Rows from block 5 of the audio encoder of a small audio captioner, named by matrix and row number. Rows with one number within an expert belong to one neuron, the router's apart. Each number is 128 + 24 x the weight over its row's rms, rounded and kept within 0 to 255. All counts start at 0. Numbers have three digits each.
Before each expert's rows are labels from the 100 clips, of 14848, where the router gives the expert most weight on average: "responds to" is what is common among them. Only what is clearly more common there than usual is listed. The data: synthesised sound scenes: up to three everyday sounds over a background.
# router: router (encoder.blocks.5.mlp.router.weight, 64x256, trained with AdamW), inputs 128-255
# up: expert up (encoder.blocks.5.mlp.up, 64x128x256), inputs 128-255
# down: expert down (encoder.blocks.5.mlp.down, 64x256x128, transposed), outputs 128-255

# expert 63
responds to: helicopter; stream
router.63:171136145140148144173137170123117156125150133117159060114127160134164090142124112130128097132113098139109173134128097118156106091144160113097150134138129099103124135170097128099129126121105097094132096143130142110114135153111138132096102101157131133110122158147142167095099078115144112146132124113149134129132154175107147117128105137097142101142141089117163123102144110106115152160144
up.0:127077132142149145152114126114114127131088129136087099106120076163145139117093076133145150091109101140137171114135137167087103168133155104166149160108165112132082146133149135160116148148155135172126146120124120101111134119155100133113121111156127128202119120150145111122086152104149139139138114103149135134154109151137149104116136137158114123072158086121136129144105174146181132070087
down.0:090143167133134153127152135140119127146129120122101086131136146127154145119103148151123097094134098087085125146074113159155126073161099163107108123162133136119121109106125109146082154142182125118129152139106120112164115139144122118120138119136122124087121123105056138133104114116135119095120138103108122134124184092150185132127139118144146168161117151132118160133082121146141114115076
up.1:114121169128128076068171128111111150132129168148124088146121128139128102163125105112164109128115141156160161132113105124158114084148157152177136127125128116157116100119117142138090100137124148172129121121116072112106122127152141133132098132154128094134109098154148126131134135147103118150131107128116130174095138104088117084143100117156142134112087133167128112098096107118122153108104
down.1:150109090119136139114188172086118136104111128134075110111135110143121092122137115125132128140124108180126151120066146134119111160098147131145135156115165136126160121135101118120063113099129149138134163137081161151095120099132147136155130131121148113101125133081138142085113152078133118130147058149120185078114094151174131087143140157119127133117116089105121103135126107135137117141088
up.2:122117099168093126143108125125160148159148136118152139119110095124159117115104157153133114122178109099099172118137135117126147070124161125115124184128114121113154125154139155097082124170135137136152150157127133119114129163145092114116128150093151132079119147140128159122133119091114122137112084099089094127145102112126136097120129129100153135113105144174156098143117130134098160092132
down.2:148094180143109134178138122116130097108138115131155118117130115109088138116106099128141134167118123139130134091109103149128127156145095136088139098169086136150125101127074104130177138151113158123100097170192141100115131131115125088121121106130118122117132120108117169145146185090133106146137124131125128120111123171162125159154088107140158129119125110133134111143132150160139166183119
up.3:165111154079111105147144120136079173120133168119175084127124133130076093127129116118129118076152139185108159103133118134051127089101144101095096111119127120129136185143071165177116171133110144128150121124092148121118155160126109121133152115109136152150144114105115107127141147120123178158138103101133122120165178135186111120143160127145113146161154091142151123105136157111111104123123
down.3:112127130154117102149135168129120165123118100135110117158141123104084152166106172145110124104113098055174148121144122150114156113113117155120112147159155115144126186147079154137144102127126085120122116107148115092165091104136147099148130145113176137141184150146120160139146106150179149081077116124137109130089127133149123154098114136089155142124141117098126139130112090085131098114146
up.4:124143119167127158136168183132132125120096152144112102133128102137133151149149101153099146125126110137116156107145131094157090118148127132154165110148128099089132176106095179157112147154094086115117141096139166158107133182196129110114104145123125126135139116120131151106126082129098137150142115095112123119112112144129125099112148135114155163116131085128105153172095089085107112118138
down.4:142081128116081121137162133180159122122113116113127134124118093145143165134130161168174183139145125118146121122112149164122142090108102088149110119118107142152145116109089110146129124148133130131127123151126137090141140100160136137133164136103105111163112108097144167142135089125130109158141084124100131105108194084109126187121136130141121129112090076161095114109106109141136123131108
up.5:133110103116154146158159107152197144133165091089086111113118105113134137148134088126154134123088104094159116157107067071114152154115140141151165118086095122124129095103121142132123094104136174154148116138145096141144111129110169153157184133140185116093161152109118136102135091104121130142144195125113157138121156153119103112092122097122147121125159134144105107118105143115172122126120
down.5:117118123160163122126122119131134130123134127136095127114116105158145107117155177155070112113132153143106095135169126125148147176120120120130120149095156160137116098132097068147130114136143135141142135136123114135109067126125138115120090111127100135132114136118130153149108110151177117117116094164141104150119152184137159102137125120119122152152199160130118141125135098090127113114157
up.6:146141126140179170109119123102154075139130146127129098147148112113108128134134150104168122111154111170135142106142134120131156091135132130145156099130083109135112097154144128095161122134141111137130093109131150114164094158147147077157118100117128142136132130171173153149121087156142171146158175153121096174114137148172148154101126123118134138158087144164173125110121130106121125094123
down.6:128131111110111110151117114141133119148125094126125145121111128143099112111121122135111161129126155160118131141129117121108111147122123119098158145177153120112130146130059120111152115141161148140116116169156140168118103118111142153108111128139117136083116104132138202098108093142111127134177108130129157160119076076151117123193174120154177130154140107091118093114093128162146163102112
up.7:122104134134114143168132169168168148146118129125140148141118104099124119167160131085141105128124125136103124148113160092132158161109120122118107134131107089158134100086164144108135117147108135170132140135133065114134132156086152197146161143135087131162085174114141136141134106121107168092132155149103096111115100148120169140121131150126146102114121109124104095156104161136104120157134
down.7:097107163131178122136098124151135130133137109135123133155133124154111091135114147165172179162121111125106137122120168136191123151157101098161154161125139124167134130094126145157158133120116145142130078150137089121116126104093143094129133136130133157102097109105196109141126087136169080093126139165141114113106134109096137128103121105101136147105147123096119155105111127093128147099131
up.8:127120124187135091155154130128143142118132131129104111124163083106127157127125127109124141168155127132087129057065124122156134109151125112102152079109111134115145153133098161094138209117130154103127122167139148136154093103148119131150148096108127148133144141125122104095110127115170106122098104133117175139092121137138136144114096165163196131149165124122148148121115159114151117156161
down.8:101125122137159102160134102116101162139141123126092107120132136126120167124070154143133169127198120159123116085142125148106115094167125161103124126113095129134101116139126117132170142110086152104130096133114147142111121095091122128123164117124117128150116140148133103121120124121167135085150172117152093131158137093077169081152135153080117162138117150142162152077141119105118113134146
up.9:176149137115152104143097140158102122170124118185167120159122111097142103163129110125108104136136159098165144147106128128119160099161143153128112156106123115154111107170112150107112111108126144152112122173156126123117090123085122105097120127133108100136116110121143172119154144169107140077116123137175125118075151116127078121131135121136150134101125126111191165132141162143122138163143
down.9:132169136150127144129081106143094138146145130116148173143136145147119152136147112141150143151147094143101147149076116147120116076104101129099148112147113096128116134121155136155110121126148140116130122107143124132112117096137116123134131144133135131153152143157138122144143133180169142120143107136111126145144084122135127109120149118156145127120093076146200162111128180107153151145087
up.10:155105108153111140124158110118109137120156103109164087114099090155132126152106105136093161155126159153098127095107092106114150112125109140123133168127133120162136148125126142100113160144101139157132170073125123138154129139127146137141165117102118180119123114114124136124126126134137120136132134164086107090154132133123100123128124131135170213095145145166121126144139134161143106174077
down.10:104124142113110139133168096134131126087137142154108140143153114122132121137121149155117115099125145128112165145181094118092133150117122127108154133125136128068130111114100075149112112091118113085130125166152098099099124121119138132165146147146133125159097147129147109155150110073130099116145096137149049160151100120123102118151147167145154047167128119127160130135118132165104087133138
up.11:088112131117185109135113125120100127117146111124109116096112091136137123136132117172093068149173140127137126125186119121114108152115093146146072135118146113134160189128129133090097180153170096105121160101089161150128137118138131143110103085143181109133130151156184115148128128100120146117166150161143112133168114137114122149148150106127118130080167085111095130133152102125122121139155
down.11:127127082094158139179138148100116139137140163139111141153135119103097159098105115095126140113133132126112155126154172109164089147129171074158087156146132133107103125137145138103129141139104130124160168127147159054104139141096161154134125134152125132105118161162134096132159125160124132173128088141145105142112168137139129149113140108122127100161125115092136130084147122104072090126117

# expert 51
responds to: muffled (low-pass); stream; clock ticking
router.51:103125132159156143116092110149126178100120131145175109180139150129156149120143137097104140177117110124092133177132102097142150108113131148114118155118098151108126158142097163109137118098114118153118149126093113137091168125121168164122121108117064115166105155118148150163123151158148148139112126139160131119131141159137128118109151165157115117112137137113146130189149117145132082171157
up.0:130157087144172133133097126129112160123165099140142105102109114099135172127152113162144117161139118103143156108138135124131083108085130148144144113087134157117135156129163097113133150144179131127153107134128160141156112075112141135085130110146123086125088151087146123088134165116118180105074165113117112151155137139163087112120160123145120091139127084152140127131116115149115161135154
down.0:113147124110145123145170152059116125117147136133130154112125100094134099137145168122112133127129131146159128133124111163147110146172118117104107101116158109152093085134153104148142101130101111100158142081116151135124144100148130141136146134126135117120115090145106156118141153183092116092141133144134137138124087126103142120140110163147135082151146120141136111125133115112132110145151
up.1:127139100142154134159134166127156128099118130159127158145127061144125116127172154139158149152130118144174177081074103109098188132119084133101156085128146127104136122078160081149132146150112145138143155121110086087147108147115104122127122130117139160194121094136096116155073130126133127158146090168144123132116159119116133101110138121138141133117142133106142150132154132089105131153128
down.1:134166148107132126101153155090106116161093136136150141138075127154114139127134103103108154135173170133111139113119132116159124128080128153158131141106124102139176123145121089141146121100140118123092182081112130144129133176101136118135115121125130157090082114148140070157088151157090096144127152119150116084145134126171165130094108195121101119144126125134121127149135092115162097129149
up.2:131121140111168120084140119155133126095170174115095136102109111137133112135101116106125096125133122117118088145127182151151145120129106174140136143115121163160096138150095099125124122137158143113091133135126159104091106129090132136165129141073138134141123153143136114133080160132155160141133128102133121150099102115091182171135109121126156138128120146123143138179133172115135118157118
down.2:115126125068135128169129165132116094161129161122135112111122114114133119089110119091130144091109106135161112153130163108074128145118093129130138105105125122128138136108178114109164138083084130128138154139088130054098175158111117115137156136136144118116159134125154083122122116117127187138134142128137121126110162095164118138188095128137153120164124108097122141130187163168100123145127
up.3:122100156168155100124142123102128135128113086140102121094119115140113132172144113167091122112164134132120123107128108133150125164142194204141136110185131116121159138109100067140112138156166126095089134109119138130122109101155138149129119150143149097130112148162141092088123133139130121132136156144108116161119093113175134126147157125147125099101129098160097132130150097118115103163141
down.3:110103146159135130134105109132107149126120136109140141074124162107159111111126152129129129139105135160126106158117186149135129150152136138113107139137130095146086102077147151172147150129113122139100145118147110118143183152156115137153133123153119121121105139122112146115123164095142087125106092076120153122069112123076135106108119096111089135089121103080133115149112145162110097135111
up.4:093124127153082149134147187104111071099077134137126118129099155122110117108130131114122151123122110133094102131128146140131107112125146143102129161117104102107116111113104157131115106158110128145125128153146130115080143157156138126093118117101146115150162089126151173104123113128104104131106112153134112106113128129112125117102099120114095153163168131143133114183070151159183132124135
down.4:121096118057111170190162134163096105109148108113130126112145143136101111150130181117138151135143128098216150110067108170097111144120108116145129110144085134174087135138116152124131137097152121125154109124144160082084124126120136126119143098136125138087109123127124136114118106106078107123073135125107159131120136109096155107144138124110124129166094159114136108148122115127106164118108
up.5:127141139112163141137107129088173117138115133119130157116132132133155123148161130125131130140128146129127147088160141142132138102129160083114124106073113116129095145164132094141152102124122136099165122154134161132156090139119130159122133098118110107128101138127132128127088091105122136097128100112116158089178129118179137147122133124132109094134147128121133115133180139101198094158160
down.5:142098109133160130133155157109127109121133124132116171149113125124135103135138107160067152093111140094114171121149122154115129100145136159142079072144166151116140127138124080154131135136184169170125163127132110166176118126077129171127155136119153116125133125158125189126111159069172128123135155183144105106155126145133134135127113110131146110117137103109117126145131142110130105139155
up.6:112158113121098123098126132153149140154179184124128118108102124140106143130103156134147149124144156160105132080136139098136162123090091144157109150125090189115085134132167137150117129120142089125144172131161128092079110096102142061109124151146118135115143116109102108177109120125090105116124113135150171153119120139105139119118129111146092155155141103149138129114104163110099162171112
down.6:145154153130137145155146112105084096142121126124142179122106116117098136091101130103147134113152109089110136160162169095108166116100151161132121128144078085096156157121129098154111108114106113151098170133145144114109122127101126138113091138166139140146109140168132123109151108169136119080142085150129107099124129141135143188166167137129142090119134110120087083100160128129124156121097
up.7:135143133118139112135119089125074110129106092139156130128116162098120150149150141082123117117135149141116119156118110140114169131096130123121071092124113153110153120139125088106150108169106107125125105152148130153119124124135138083156123122123115154157104133125140145170130084174133142107125096130175095139106092105149124110106091113108122114145117165116148136167097102116131127144119
down.7:105111115128135128152141125137154135111132110116153176136168167095117140119154157115146113168127143129145092132100115110146140104135114190157108072138100133116147123148164098078081116131173111143057085172131142094142140104170114157129152113091113137102184142098124126160136183105133106139110120125122136122108130140128158147110150131133098117117126081158134147158153138110130116139161
up.8:125143135114135161136112131140133127140096115118122140124163200134182134129140187170172109095138150148094139106165095157158138154146113155123155176119110135142100170164121118112167128131094110155107156088144159116155144116163137099115124135120101102137155095165123099168109125175098157132131098122127099119123139144079125124147137094131142124135152160093103119092143117101134143147133
down.8:051154154176155105172091114164109108154135116142111148168171106130108149098150128118112153135139154167112114109140168088136134147095152139141082120083113147146108115139107086114150085135097124101076111155149119148133134129144123175124106125121105143152109116105105173148121153157117124162117137194114127093143132167152191127104170134087111129152144120115136128114097147118127095098138
up.9:120140163143178121098155108107111156139134142148115094082148122141082128129165127134091126118127114144094160103173151086122150160153122108127130117134132167145141111110136119104132108202128113100137103104145149140188166089111115140133147134097155138146155139098091147130117094127128138145101130103118155106166098152166144122152107151129124122090105150181109108164125121132170130168121
down.9:144134152150093148097097097132096134149132132131148136131106172120110148133112167117147126081144140148107123086119129154129132128078139152138105140107158140099114140157132126103161131097142137134115142134133116157144104117127129136107115134141137114089160128135135182151119135109113113103118140095156125150134129152116136099098098114138098088101183093133135092099130159115156151133134
up.10:148117144141139155109109142129128120112092162155149077116136125090101134113124123163140165126138102126107167120112152124112083116068110130095121127118130102121159153117121147101141072151129177097130160120151108122134098090129105157144129098100159161118125146119144163144116153085109084127114113111106095146109157095111112104123118127154122144137141154172140120134077114127103177117133
down.10:095119111136125159163125140125126124113122148165151105151139162125154152127151127118152158131142135083103126188115094129144115058182134140128090119140148126156093078127131137153132115156101092134100085120154100120115160107118120123125141125104121145119103153136124164109111081163181123154139138128138126094103109112150165118126137087136108120105145104127153095138114148126119115103098
up.11:101091106102182158126129116184151159139151108089135170127148174144129115110109142157120156147119154151152120142126142119102132142155134156118074111107133128132152144080153137099174154137156099120103156104164091136070139114110114133116133151093129095092139140130147113124127126093157107155115134099153121140173130122132156151149134112125153109107123115145122115112124092113170094123150
down.11:107118145136109113118110122134133154143132133113140091098152127091141134125134095094132089130100162135122171135032152162135128112146149135121090119120144112126152093158146099124136097133107157094136169091081120183134129105183133127118131130136121128098146120119083105128154135117109098136121155146129096169145112139130112125171139118143135121106173101107116143094114159121117132117183

# expert 44
responds to: quiet level; number of sounds: 1; thin (high-pass); background: fire crackling
router.44:106114116115171119167125125172137091113132116104150130149121140112155139132129163071150099151145124109143162153122128111103144119120164130117137098156119138123143096087128128076094117120163084102138136109162115131158160126104142127081136129134131170154121087084118126118172119136158106176134108109140131161136115098157161152134138135186132108143128161128113137113105111152136135079136
up.2:175126127130137091125171137162124147164157100119145169150120113089108106144148124096133114121134137121173121139142141135158129070103088104090082097113153134142130117146073137135120162102136143136160107150144116095130142105130109132103188153155146110144093148124151138161130132132131115124127109150121117092071141123160139110144162106092111098162126141106108117094151126136125164128127
down.2:138131150069147090149129167136127136124109107108111138141132139155110123115090171162142165125154126111096082151094107172088120141132119111128118099128126141100122162141158149124089150113087153165131109147088123114100138116169158107144113124128131135078133078153078085112125164142110106132158132123141096137139173134110164118121126148159126115133139158125170131126170139122141133110143
up.3:104118122106124095138102122147121120127122140056089151139144153145104125153115107154108095150102135112161103117177141158073134162173137185120121133135127123118112152160132187139123130169135132139157090099140102173117107122133080130178120155147137143153149144162153155132094117144135137109102145134128099133094178121180118137114127083137155113160145090138136146146107124130160112100085
down.3:104109132153107094127143137120111120106136128146074134133104161092133160148140143056122113150110163105135104155156120097139153136149153103186127140127136145119151181138149113141195126121110142116138156130107093101137075125135141121100106137115135137129152109140171090130143122134151157156125153099164100112140106130107123137092145179112104124086088171122139096107134156154116181156142
up.4:136137134138170113139105092133150155139120128100170149116137098149112124115119090122146093140102136132126158121160144154125110146124108161118073138134145128133108134180137083126148074163125134126117090076112164144131146094062119086144124121125116122092093102106112122148117116143161112122117162105144137116130145123207118108099171135133126115116165122155111096120135183128142167071157
down.4:102124142109114127145086107160121110113125117106099176125077153122110139125084125139132155125151145163089062123117085168126115105114182128113088129138119109130136128138127143078193151149138120144145159111129133152137138125152143148114128124128139114130098121122100107168110113137086127121149116104124103128118100122104104122130073127082133133120149134149127079112117132174153169130142
up.5:107135153148114111111132169081128136128157126121116139137158135106152121124145119144120104107134116107148139142145130141108160116111124150136134143125167121079112160153111107153098116136135092127098135098124101080136114122103150154140156132105118147215113091111114143181144106121113121134097135133144122097106154155149112119105146146116135086132121089121139143145132168144108126130097
down.5:149122074123107122137120160127118109117122175143161131146156123150132129139162074090094143089116129101127099098147147086128113155099093131122150120142125107125114100127131156096111183130138147189146135113138111120142116115081127108118128131127138127133129169073106142092126131102150155175163064127128135127120087122133098112118115119132133115102129116083100143147101108105090154123122
up.6:114151080145085166171069165203152151120089119114158115145141110139140131099107153167126148121079132173156154116123105113144087117155131127148106125132166148140147103139152149122154139105127135165133174083149097126112132157118128142119110136123131120127149161123099087117123130137151157095148143131121099122165101062170146099098160088148118121135120162095120128151122127110148109130108
down.6:151126191132147126095144110124108142107140143115140173140148134108150108133154146146120122106152141145140154100112122107134110131139121141150121138141154094147088087153123118149124087150083124087107090127068167137108151122139148147100116126139144110116124139139117063105122128108146134145112153125124141122116120130119079106122118158135141147112100124153133111118171162175129121159091
up.7:173116112133141084081128154156165120131106112143151142127151103154105130123155131149146146125131129154133118162119158145177144094037136133128122145159122158135135091145133139160125127165150129145137171153118111148128099141084130120168130159060112150085079117127122102134159128094148108134151152167097121137091107097154124140119119126107144130121148155131101093141091089153119126135175
down.7:048141127129090126177127172106113113147130091128174141130144138136097167141133123098108151120122087156105103103051126099096121146146103110130162116141078135106113134144107099143158136101095140148124128134151137128082132124135139110142152131123135136135135095145097118125132072150102152137152152114153123133139088107097138126152147094152147128114120140133144167132119143139169150123079
up.8:101129121143130132107122142128109122112123135129137147156132148094137151177160135093144126150126115129093116126175125091140147113141145146143129150120111097121122063099159133136151136157086134167135104134129118117099123138130140118137133135093158122141149147087118110159131145155113100149093147149129127113150130151119101138147146094120136152093124139119102127178103124122102099157099
down.8:121110111154167125082112149131114118131110110144144145120146131150105118174132163099122143150108139130099152145172135107120113173124154123147092124107136121102111145106090124151126147131120127134134192147117160116095099108105138144096161147134118126132142148131140135140118104104065148089128132190107090115100112165163146149091163156101111142155095154139112112138139119120147142137120
up.9:132164106101085155143097160127126123114143152157102145179108126089118107124131153147154150131122151187125150167136101113174085124153138137138132104096124090131163113108094118143087100149125110157130094137119140128126148099088121104142134149107168158169106113131081140103123099102100146153139123118099127120160160107127137133125093113127101125090113139122095147115129136105106176126117
down.9:187162059132112166131106143144136132168128153145107103132145133122123137137132159103151150126132133121179104097100111162139091128141116117114153132137117141149074096098146121119125126128140119114127102173140175098125143107128107130115138141132102148149135134146100125147097082099123149119123083148127142139095141165116144152162117131098127114161151176112144166149177137126129118123122
up.10:112146144102144096171152122142105129130108146139144122128104134147143146105153151085114119142171093112186155146117157145108105119134154191176103173145113146141098129102135153136127127131129115153130070135163130117171184123114130074098117133089106124115109111125153100136173114122155090087155135129104141104119082124106154119128147138097084102128144106105136133098085130102107171105107
down.10:120134150157110154149116131147141115116130088098101178112138126140217121132125141123139127112127142161177112110089102130153113096120126107093114106132138117143091105165170135103126085121139103121138142124119111134103094131118147104166111124116136133110139153125094161113115122106085121135099132130156114164103117127085125108176118072120115128129136141159122137101164170161123085160128
up.11:145116116131147101138136123152166141089115055075084127138139132127125114123098128123143153101140178135145160129111159095121120131125120117125190133150143129136107153150156124108156141112152090137112129098138166108113139127098164156136156113130107131129114128107125135141135145165136134150147147107133088150137144140135154156134114104090133138161105068127114122089101152116157110092110
down.11:112124170115135122131106128114130126140137127127129127136151133125111124100105131118152122122171137136155115114105106055110140085126193108134118127107167128102158088179138125123122123147136115090126121090114133135148079125158116087148112132130158140145194119149171160156138171105071159121135108109113144134168148142148096119167160134156160118143136137161167113127139163121126132161167
up.12:133132129123150134124138173082115138136146111146078129139106126146137148139122099113131096134119102166156149134130138140165131157154102133128075133143159110146130077124176109132163115142116112062132146152134145131136166138121081074114135099163139125116152152113151102181108153142158139117127126150138117143177143117132153172111115140140128070128124122131134095150101104112103089144157
down.12:136135130163145136113134170131157121163124122115077110103138087076104122146129103134143137148149095145129082112102103138134139185107137132091125186101086139134151096145123136127105113123106151136140156168117115158154135143111159122124158139144130118105111137111173116141107095142182177148113131143136109167131149123127143135159107149142122120127073141133161099113116159129134145120123
up.13:133156089113148144134124170139155137151182123072173092148116126156137158132156101126118081140110125143116153124111086125115175100156164107121134143104141149155091103149122124125132102115126126120122123140120103126109151148135166151094148113119121123107102106148117139122145110165138164109118142076132148117075141097139162112107162154155119101171139111130113159108133150155147157173131
down.13:151096173095120110089128137130142113137118125120110166123149138127159147122129115169128148118102180191138159097079177130144109119122152126080098106135140134132130116111101127141153141164070113192122087150115135091156113149133142132123114142119131134153140148113149125142129142111096121128165141106112094126132118131134103115107096162104128115124132097133093144122130140138118144158060

# expert 14
responds to: fly buzzing
router.14:160131097089128118115095088144123151080124147147120157140112139129133096148151130144156172125149117132151115097108114113119071148123139111083124104117120112095135111141158140164112124152107125117167113095155109136119140126110120118172145169143093108124125131163108166126153087120167134107117122119127099150135143136108134171126154158129127083158153138121140080131144155137096128108141
up.1:133143176144075142116128163109168109115107109115083108109098111112117161102140090108139151156138109117123143086135154140125118129106142178146131105158106114157115138129139097123113181163178126171094135143139173101148147178091114161132140158143093119131154118137090160095098150152171140094105139134109102117097102087114106120109137113144086104117159125143126091084182126164143152106136
down.1:114112138101124107117136125151119136127132141139122138110110138168160101083181146149112083135101185114111094106159135126165131130099117098187141176136144124128127150151129135088136091157152121131149135096143137143100145129125132125139140119128112128142182155108144181093123103173072132157134162168147168122104141119086119157071157185109117104162123127109165195140112093110110088107115
up.2:075156129144132079101106090100125160145158118117162117134106116130152083149166145108147129165113141127092095152143125100101152136154093124146121117116101123163164145154166108112145070135111144119107165128129109143138123124113077086127116146095135131186122121128124136164142137153113162124166162103161117119103104141147140153066165107111129119176114153132113107099107149111133096089114
down.2:139117153174130122116094081117122106114125130118179131138119151076083136141125165117101052131107117153103065089168132108124134118104109161075106146143073125163132130161110118109149128130144110109161111130111132177117133126146144121137115141119147139151165133126059125111137106151133140105156137142136114089118135112165103123144130115176164191122087148137118130127141122138114117142108
up.3:140136129131110094120128155133166135136094113096082086070106155113180143153139127173127092117162128142186158129143125137100148133098149128120109121123139130146109130154148114112116169102090118127109148084115090103160083181155159136176124139137119138143122111132125130121129115096109153128104170155139103112145097112151135106138099125116130177112139143104085137099102157087128148130126
down.3:102156102126112125151121150137118153119105099132130116142135155097117135110084114178166165117152139117110093144092091119155104145132121126132116168115092125136121115167116111110080108135121137132113156156123136132143087118116153160114159098158110133165092112080158118133136099098215093166162174127123130113168143132127159120159157144125110077150154137113126122121135161173150115158128
up.4:098115149120125169148132113158077115162110159133184146131128084121114146160159142135145157139130130126146101141170075086114102121108128162155111129132111118124109113113138142174107147141177178135120127152147148103135162188110119098083105136105102100137175130168124112159097134129113151138133126153088086082114130125163130147124140102136119137096152144130130124157139106138096176109138
down.4:134105165159112125077128149113109093106133138152123140100106145148138121119158090126133140108147106135120065135110156136092104114128116142116123109110132119123096097127172122120157118106162145152107162111140120157129176128171130095135116123125165123108126135129146083105179151133151152141113124174078168118127133116128095122103113124140097159196081096113113158114129152131128116122170
up.5:123091133140191129154151125153112111121064098141120144143148071105159113128113111078122118137123128084164137057102155121124124156145109115135121143088120113110105153145125103145107077120100087094131129158191136133126111123099126109115090148105151114152146154076139141126085141125101129138149134154141162114145112116156108120135101101119136095144118085144148163152127174122129146129143
down.5:156137167141122104140079106133153129132122139131125121125136152144121143104118085131105186156091111097144127115083125108116096142076158159098065111174100114149143118132140088120093181069161108117142148156092155120152156147131144101122135135100160123129124098129149118181134102158165160147118086137131108144179093092127128129213120093151118152064089114166147154111106131130106135139092
up.6:124114069120133115129150119117133166134155101133137170137142103125160109132163112120168151119188147135141118145151123115134088120147120119118118137120116173132133097146124124166144128130154115109111091185109065112157137143128136092119127155088152158150115130120113102166138144146115118135132133103124102116119074119168115156089119140119103117142168151149127103125163136082150115134118
down.6:090121155131143116111145117138098122126126153138130135141133124154136128090140170191118110130099180123133193155083137103150102149115135126165154074137137133153119118116142129113128120112101125098168128121109144132156121156115116099106115133117153109088096116123085160137115113132127094127132145132160079095123131109122138138134087143100113147172138118116141103117138093087145147131134
up.7:049113118109116134106092103168153140119095133144150102131197090116142139101102170088131115139151120129096148131141087110129130146132106151100169121143098156131114126130150134113153165144167110133187122125145121169092108137155163173135109128115099106161096114099127093145150118119125103150153090151104106098175113136117144137144128079093189110146175140167151121150092137111136135135114
down.7:129126145107151130122125142134132156044121119147132178144166117129108144174115110146111090147140100101102129172176078114118144073121148111075144099116096143125150135099085087130128142142153114146107097108115127162143132132159141106107111105105132107117116125145141127110123107091127110092150095147157180134128115119115104120082122163119111081119138138137144143117126112217132181121133
up.8:161156140093128136135108164087156108120169115163117112151130148119105128126150125113101145125146168110107100096118108131103115093127153129138183138139171139135061138110132118134152128100120146131104122109162143148130114116148176165152156138125147143157150125109122107151117132121140125094138116123115104122140144102130110142120109152113108089140100114113149095175155107147107080149122
down.8:158150130130099109094119099105144103137119150148093157161192124163129122133144130123095088136103154113103149083149152141133142111111105088149130159140135123124092136122160117159131114135104117107141119121153110111115101136090124129104138133131140118127113149143115145155110144156144159138124130162138128143133160186145088101136134092150135107129128145167133145120154137103118148110117
up.9:092109110150141120146134143151085131118159173153156096125123146130134153143158123146146086145141139136081120135130111165114089097133163156131117134119083126152118149116141132141088124132108159112124126144099104189175139117120138106096152118128125137163144152137154160149144134124085200090104105126125095136086111114117131105112151123154121171156140142090158147106128099150099131170138
down.9:132123118113119123115149124117111129111120161144168146139138173115132122094155164095126101121168160137152080125082163080191111134115147132106137131148108126129172159140167090093123127116109121112157167122136140107121128129132122147102150127136128125107073135120131133145137123092053128148166183131110110084123112097125153141143149102118138122074182161137106103135119135126145079145109
up.10:108157123098122130129124108117146144108131138102110084091106078116141157141094156177111096111133136132110115146134155137152177100081144152154137100121189099145158153131119134102123144101137101147130158142146095153099115118140127112142146090148146115115114123114151127141125142156149135096163077135110138128182114114141123145135108124137126111132139139124150161139089104151110172125139
down.10:098116145055147097145203118097061080124141133126110110109117131099135134092168140132108116094150134126160134146135157182130163146091122097173120122120136082140075143120100122132093135111120089123115127191163144113149133133108117112127128141132166142126157107135135107142126116124165132117126147114107120139140101127125166135167126115108176101118160112144165117141144124117129152122136
up.11:093130109143095101108108137104152081149136128153117106174134147106120108132116157099116139130145147136176164135139094132157168131125131108131149119136133117153143109128114108104133105146149099125147116128118096144146179137112146105112102137112104100145122099147127097109196172146132118122130158117115106149121098143112112109132123070095094145189129131120136092105188116141100112160148
down.11:105082115178102090134108099119098129146125161145105092148119155130161099137128158136095113132133138149145121084088126146145119119139130139152134105099139129110162183094102141169099150116105097148122093145153147130119134120143127106102135122132140125152100145130094127145137110112147102097106115134122086114100124142125164120151108107089137180116161164125078105095128101092170087142156
up.12:132141130102117138130085149101151127139135084135139169130112147119116096143154153167082155121130144118174108114179125144159176116144132119095094157169140095130181102121103102097116137132119093143121110104145126111130144124151116162135122129139125154189162132166114137166122065168087122147135150170101124084155110169076136115125118082073083150146115148095121174127126103127104132141163
down.12:118129129182135102156113169117163120095144149126123152135105140140128097111120152123134146115122124141109136114135111125157125154173124098108094132149114145153166135111105098151104111123143129082114119160122097129108111137145132123127110123132119132147157129137181122144139140131193148120116150113150127106102157128163154144128146127113149133138164134114146115096133117085140182150106